{"hidden_act": "silu", "beta1": 0.9, "beta2": 0.99, "lr_schedule": "step"}
Rows from block 4 of a small audio frame classifier, named by matrix and row number. Each number is 128 + 32 x the weight over its row's rms, rounded and kept within 0 to 255. All counts start at 0.
After each channel's rows are labels from the 100 clips, of 14976, where the channel reaches its highest value: "lies over" is the class under the peak; "strongest on" is what is common among them. Only what is clearly more common there than usual is listed. The data: single English command words and digits, spoken by a formant synthesiser in many voices. In brackets: how many of the 100.
# c30: last pointwise conv (model.blocks.4.c3.0.weight, 192x192x1), inputs 0-191

c30.128 [146  85 147 115 150 116 123  97 103 100 122 101 106 181 114 103  95  55 162 155 113  86 109 140  61  78 111 114 118  97 164  99 104 141  75 101 151 116  71  63 129 110 123 130 124 171  96 120 116 129  54 132 121 123 192  27 110  69 152 185  90 145  93 154  89 167 134 140 109 136 116 183 124 109  80 109  74  78  81 172 148 107  27 137 134 136 122  96 164 121 119 111 188 115 154 121  98 143 180 130 171 124 108 112  95 114 175  98 154 133 120 118 144 168  82  99 151  98 107 126 137 119  71 132 107 119 147 154 113  86  93  84 148 123 156 107 112 138 160 135  99  95 117 116  96 124 147 104 116  94  85  33 156 112 135 105 141 173 130  94 113 136 141  96 135 151 112 116 110 114  93  68  86 110 126 109  82 100 129 112 150 146  98 139  70 103  56  91 124 153 134 152]
lies over: /s/ (67)
strongest on: /s/ (85); /t/ (54); /ɑ/ (52); white noise (34)

c30.21 [120 111  91 141 165  89 121 115  59 159  88 154 116 107 110 186 110  96  83 122 125  75 136 103 167 140 100 159  48 116 153 122  92 135 142  88 121 128 140 147  92 102 111 167  76 129  86  91  86 111 154 146 134 115 178 125 184  81 154 165 135 135  89 155 139 140 138 113 142 175 154 119 164  97 106 140 109 129 107 117 100 112  90 168 127 127 103 142  60 167 187 123 135 134 126 143 172 143 149  77 181 136 139 138  96 128 126 176  68 132  93 107 118 159 173  67  96 116 123  98 173 123 131 214  88 124  88  96 147 130 127 136  52 123 164 112 130 175 145 112 115 157 123  98 152  58 127 176 129  91 113 183 173 143 103 184 101  96 114 131 126  98 121 106 122 106 163  87 126 147  82 124 170 111  58 122 165 108  85  83 181  44 120  86 108 117  93 109 130  68 153 103]
lies over: /aɪ/ (82)
strongest on: /aɪ/ (82); /v/ (39); word: five (39); word: nine (27)

c30.124 [122 117 143 100 126 114 142 126 100 148  73 191 136 138 141  81 136  74 160 132  89  75 104  56 111 127  96  64  90 134 138 126 145 107  84 121 134  52 133  94 194  98 156 196 127  85 129 117 117  65 131  60 105 121 108 145 148  54  88 133 120  99  83 167 168 153 116  82 148 159 155 104 102 163 100 119 152 121 128 135 140 104 120 165 148 160  30 168  82 165 147 106  86 104 101 140 155 166 161  51 165  67 138 122 120 110 118 162  69 101  95  90 135 155 160 105 184 112 113 117 163  86 138 173 158 151 138  83 139 133 136  90 170 146 136  88 118 158 135  94 107 123 130 103 157 140 126 166 204 105 114 189 181 142 156 180  74 124 110 138  91  94 137 161 123 141 117 100 128 147 144  95 115 120  91 164 118 101  93  88 147 107 118 125 142 137 151 128 118 142 160 100]
lies over: /aɪ/ (100)
strongest on: /aɪ/ (100); /v/ (62); /f/ (62); word: five (62)

c30.65 [126 129 130 115 131 153 161  83 138 111 159 125 106 185 138 169  69 137 123 157 132 128 118 122 130  95 129  48 122  95 164 139 134 143 121 118 151 109 141 111 160 158 136 168 167 129 165 125 143  74 156 195 122 192 114 155 125 108  93 124 133 145 172  90  66  83 106  70 129  99 156  97 196 126 123 137 144  48  85 162 156 105 113  64 143 176 129 130 125  86 110 120 178 135 144 192 121  98 136 123 117 119 130 179 151 199 104 100 117 119 188 127 185 127 164 159 116 179 128 128 145 158 154 153 152 117 121 167  50 106 140 148 157  65 127 204 196 150 169 100  99 117 144 120 148 194 104 126  88 158 124 162 147 178 130 159 141 119 154  83 105 145 175 147 156 135 116  90 168  96 174 167 158 101  98 116 120 154 139 172  54 132 160 100 102  89 119 139 120 138 140  77]
lies over: /s/ (91)
strongest on: /s/ (91); /k/ (81); /æ/ (44); word: cancel (34)

c30.180 [153  95 222 133 109 112 151 127 117 193  86 145 117 102 156  18 126  76 142 135 143  72 109  92 116 127  79 106 140 144 131 146 139 123 109 127 117 112 170 122 184 123 130 151 143 123  95 116  83 142 115  92 167 184 115 157 143 160 149 154 125  56 149 110 181 166 200 117  88 164  93 143 135 111 136 113 166 163 142 150  91 152 185  92  89 170 118 154 110  86 149 172 126  93 140 127 123 146 121  79 151 135 166  92 124 108  97 134  84 108 103 136 126 193 113  75 164 218 113 149 161 109  92 112 154 138 126  79 172 149 133  43 121 179 104 130 109 186  62 124 129 131 110  73 114 118  86 126 141 144 102  68 133 150 157 156  99  71 137 162  95  74 115 126 140 132 133 152 168 138  92 119 108 107 113 137 143 102 111 114 181  87 149 171 108  99 150  97 108 117 136 140]
lies over: /aɪ/ (90)
strongest on: /aɪ/ (90); voice: deep voice (50); /v/ (41); /f/ (41)

c30.171 [133  57  83 133 105  75 175 159 126  85 116 100 124 138 135 106  95  92  99 155  66  93 118 111 113 124 102 149 129 151 158 167 107 118 190  58 143  93  94 115 151  96 104 142 111 134  79 106 138 140 129 106 183 125  81 136  91 122  74 134 125  42 108  60  96 132  71 125 188 129  12 109  77 149 136 168 142 152 156 133 135 107 125 121 171 139  90  97 113 136 167 109  98  70 170  80 143  94 162 100 138 132 137  72  52 123 146 142 112 136  83 110 135  74 152 103 178 118  96 136 122 142 144  86 154  78 140 171 149 156 151 155 171  94  94 129  93 142 128 134 155 137 161 151  75 108 148 143 137 165 149 104  94 158 177 146 115 101 134 162  86 112 131 152 158  80 123 141 164 171 165 109  89  78 143 129 132 134 193 130 116 165 127 141 146 114 195 101 113 136 115 132]
lies over: /n/ (50); /k/ (42)
strongest on: /n/ (75); /k/ (56); /d/ (31); /aʊ/ (29)

c30.144 [143 129 162 155 176 106 124  56  81 122 154 106 122 169 103 152  91 147  70 107 135 129 119  97  90 126 141  90 118 127 142 126  60 124  84 149 171  87  77  85 151  89 124 169 104 138 140 106 109 106 112 101  92 147 121 155  86  47 107 139  79 108 123 146 133 106 103 118 126 154 183 131  99 210  58  77 153 117 106 145 134  42  30 121 132 135 120 129  72 126 120  75 162 155 121  78 105 108 131 133 102 125  77 154 103 119 103 104 110  98 133 101 144 201  81 171 150 148 127 118 124 180 101 170  98 150 115 143 119  92  75 106 133 100 100 131 119 147 142 105 122 129 127 117 130 189 148 183 113 168 130 172  70 100 131 159  75  96 136 123 115  97  88 129  44  96 124 111 144  57 171 115 117  93 137 120 104 186 126  85 119 129  95  96 112  95  98 134 138 118 127 127]
lies over: /s/ (55)
strongest on: /s/ (55); /ɔ/ (35); rumble (31)

c30.1 [157 128 127 116 117 122 148  76 134  97 122 113 115 151 135 108 115 142 107 129 137 144  94  55 145 119  96  52 164 128 168  80 148 168 153 153 107  58  83 137 113 158  92  68 100  95 135 132 121 125 181 128 132 106 114 206  90 163 137  54 110  91 111  38  91 144  95 128 100  81  76 141 121  85 156 165  92  76  87  97 143 106 133 115  88 147  79 198 156 161 128  77 125 103 108  63 140 117  62 134 136  83 122  87 115  82  95 102 160 125 104 131 174 108 124 147 129 165  92 162  87  82 122  73 107  92 107  98 109 111 164 134  91  94 121 143 129 127 123 121 123 114 147 132  87 137 156 142 126 118 101 121 128 158 159 105 159  70 157 121 137 132 133 140  84 127 137  82 149 110 117  92  72 127 104  82 116 112  84 111  72 102  98  96 164  89  66 110  54 141  73 115]
lies over: /n/ (85)
strongest on: /eɪ/ (88); /n/ (87); /dʒ/ (83); /tʃ/ (83)

c30.107 [113 150 117 156 127 124 135 136  87  95 119 152 135 167 128 120 108  89 131 120 138 113 135 104 102 126 134 125 144 113 138 153 149 107 131 109 163 119 155  47 133 116 133 165 135  88 150 153 111 126 152 110 129 162  72 174  89 131  41 119 100  97 125  96  95 110  54 127  86  73 115 164 148 186 178 129 173  75 130 120 165  93 132  99 155 195 131 154 154 117 174 120 134 119 142 144 142 167 114  98 132 119  91  80  62 104 113 145  77 180 108 103 127 144 142  87 134 186 128 135 156 138 111 143 152 148 119 109 153 109 147 141 125 145 176 147 114  87 120  52 161 128 166 183 133 136  66 203 165 120 136 176 130 233 185 181  99 109 131  91  82 106 151 211 102  72 154  91 172 136 138 128 171  97 139 154 168 120 133  74 152  74 106 131 114 121 173 114  87 143 159  99]
lies over: /s/ (70)
strongest on: /ɛ/ (98); /s/ (75); /j/ (64); word: yes (64)

c30.100 [155 153 130 143 118 169 152 169 153  84 123 116 145 133 147 136 154 124 106 161  89 140 141 154 129 113  99 132 119 139 168 133 106 130 111  94 170 132  72 120 134 128 139 145 134 150 129 139 110 158 114  87 132 159 145 167  98 100 108 148 103  49 101 103  67 124 140 200 142 135  56 107 107 164 116 158 144 106 106 134 216 131  50  82 139 135 165 133 163 112  30 161 177  83 149 100 109 111 114 157  85 133 143 112  55  91 149  80 150 113 130 157 154 132  98 169 100 121 131 152  31 107 134 119 160  91 108 164 135  40 104 134 126  93 123 134 142  42 177 134 162 112  73 141 148 129 103  96 142 166 117 139 127 109 146  90 135 175 141  87 116 133 125 122  69 141 120  88 166 118 115  96 140 131 134 125  74 132 167 127  64 105 111  46  96  71 136 143 135  99  92 166]
lies over: /s/ (99)
strongest on: /s/ (99); /t/ (62); /k/ (44); rumble (42)

c30.30 [145 147 137  63 114 159 156 158 146 198 168 150  91 142 165 153 126  84 148 121 172 123  96  97 146 115 132  51 132 166 143 146 162 133 117 222  74  92 120  94 126 174 159 148 125  50  76 166 100 138 142 162 156 121 154 135 111 133 129 156 121 144 137 159 154 146 192 125 125 137 166 123 156 117 122 189 132  99 186 149 109 127  95 140 133 101  86 132 148 140  87 111 119 106  95 140 156 147 127 113 121  99 119 144  99 181 132 154 117 125 106 146 154 210  69 162  95 174 125 125 150 137 157 148 137 212 144 111  93 142 144 137 112  96  96 106 138 135 126 105 117 142  98 115 167 162 140 146 167 176  52  66 147  35  78 132 143 153 156 109 152 153 176 151 115 155 121 126 152 121 110 130 112  94 150  84  63  87 191  98 146 130 132  49 180 157  97 123 114 171 130 145]
lies over: /aɪ/ (31)
strongest on: /t/ (49); /ɹ/ (38); /aɪ/ (31)

c30.66 [118 145  64 133 162 121 119 116 166 136  71 137 174 154 136  78 145  93 143 151 153  77  95  66 115  59 108  88 145 116 176 164 117 134 124 145 101 108 140 157  90 143 132 163 103 122 126 132 110  52 140 129 101 135 107 128 155  78  71 113 110  99 123 124 109 179 102 109 139 101 131  73 160 140 123 170 109 152 109 102 196  65 102 172 142  82 165 138 104 134  57  94 128 123 111 125 162 150 149 187 152 144 130 142 148  92  81 135 106 119 115 128 154 116 151 121 108 150 119 172 143 177 196 153 107 160 134 127 106 120 106 135  90 121 149 143  92 151 171 174 133  89 128 153 174 136 142 124 155 111 108 179 192  78  80 159 156 166 218 130 192 188 114 137 124 129  90  66 126 145 117 130 151 140  97 106 129 116 142  62 109 117  38  47  96  95 114 144  85 140 137 130]
lies over: /s/ (66); /f/ (28)
strongest on: /s/ (66); /ɝ/ (46); /tʃ/ (36); word: search (36)

c30.99 [183  98 164 152 180  69 150 139  85 157 103 166 103 112  40 152 108  80 118 126  97 103  99 133 134 142  68 120 133 189 174  64 130 130 117  86 116 122 149  85 215  89  79 104 160 170 110  56 124  96  90 113 156 134  87 121 107 127 142 164 165 131 116  99 102 159 163  99 117 129 122 150 100 137  48 134 107 141 111 129 133 111 145 134 130  88 113 142  76  83 132 155 142 129 170 156 116 124 163 103 153 100 106  71  77 148 126 113 146 163 127 104 133 137 157 120 106  98 110 136 117 116  93  91  80 118 103 129 125  44 127  63 115 116 149 150  71 156 128 119 138 144 152 105  96 124 112 108 103 138 127 116  41  62  74 196 120 107 178 106  77  94 139  79 132 155 114 104 185 110  81 103 125  74 174 103  91  87 137 116 145 119 138 158 118 161 101 135 133 160 150 106]
lies over: /n/ (95)
strongest on: /n/ (97); /ɑ/ (52); word: on (52); /ʌ/ (37)

c30.51 [127 149 120 107 170  91 148 148 102  71 106 158 148 180  73 160 120  97 164 153 111 107  94 160 178 160 128  92 130 197 118 148  65  66 161 111 128 123 137  95 107 112 140 171 152 130 148 102 116 105 111 118 106 204 114 145 118  96  97 106 159 127 103 141  53  97 126  74 161  62  93 165 130 178 162 120 197 131 141 172 178 125 115 140 149 130 174 109 115  82  98 104 127  86 168 134 114  89  86  85 153 139 133 140 122 121 107 156 145 151 105 131 135 105 116 135 137  22  96 167 123 147 170 140 179  96 171 107  83 159 130 125 156  98  77 127 158 122 146  91 178 108  91 186 153 201 111 169 134  96 128 140 124 118 103  96  99 126 174 133  91 116 106 127 135  92 146 139  58 128  89 144 129 166 142 122 105  88 193 160 110 162  89  82 147 136 117 155 111 122 114  53]
lies over: /s/ (81)
strongest on: /s/ (85); /ɛ/ (49); /k/ (41); /j/ (28)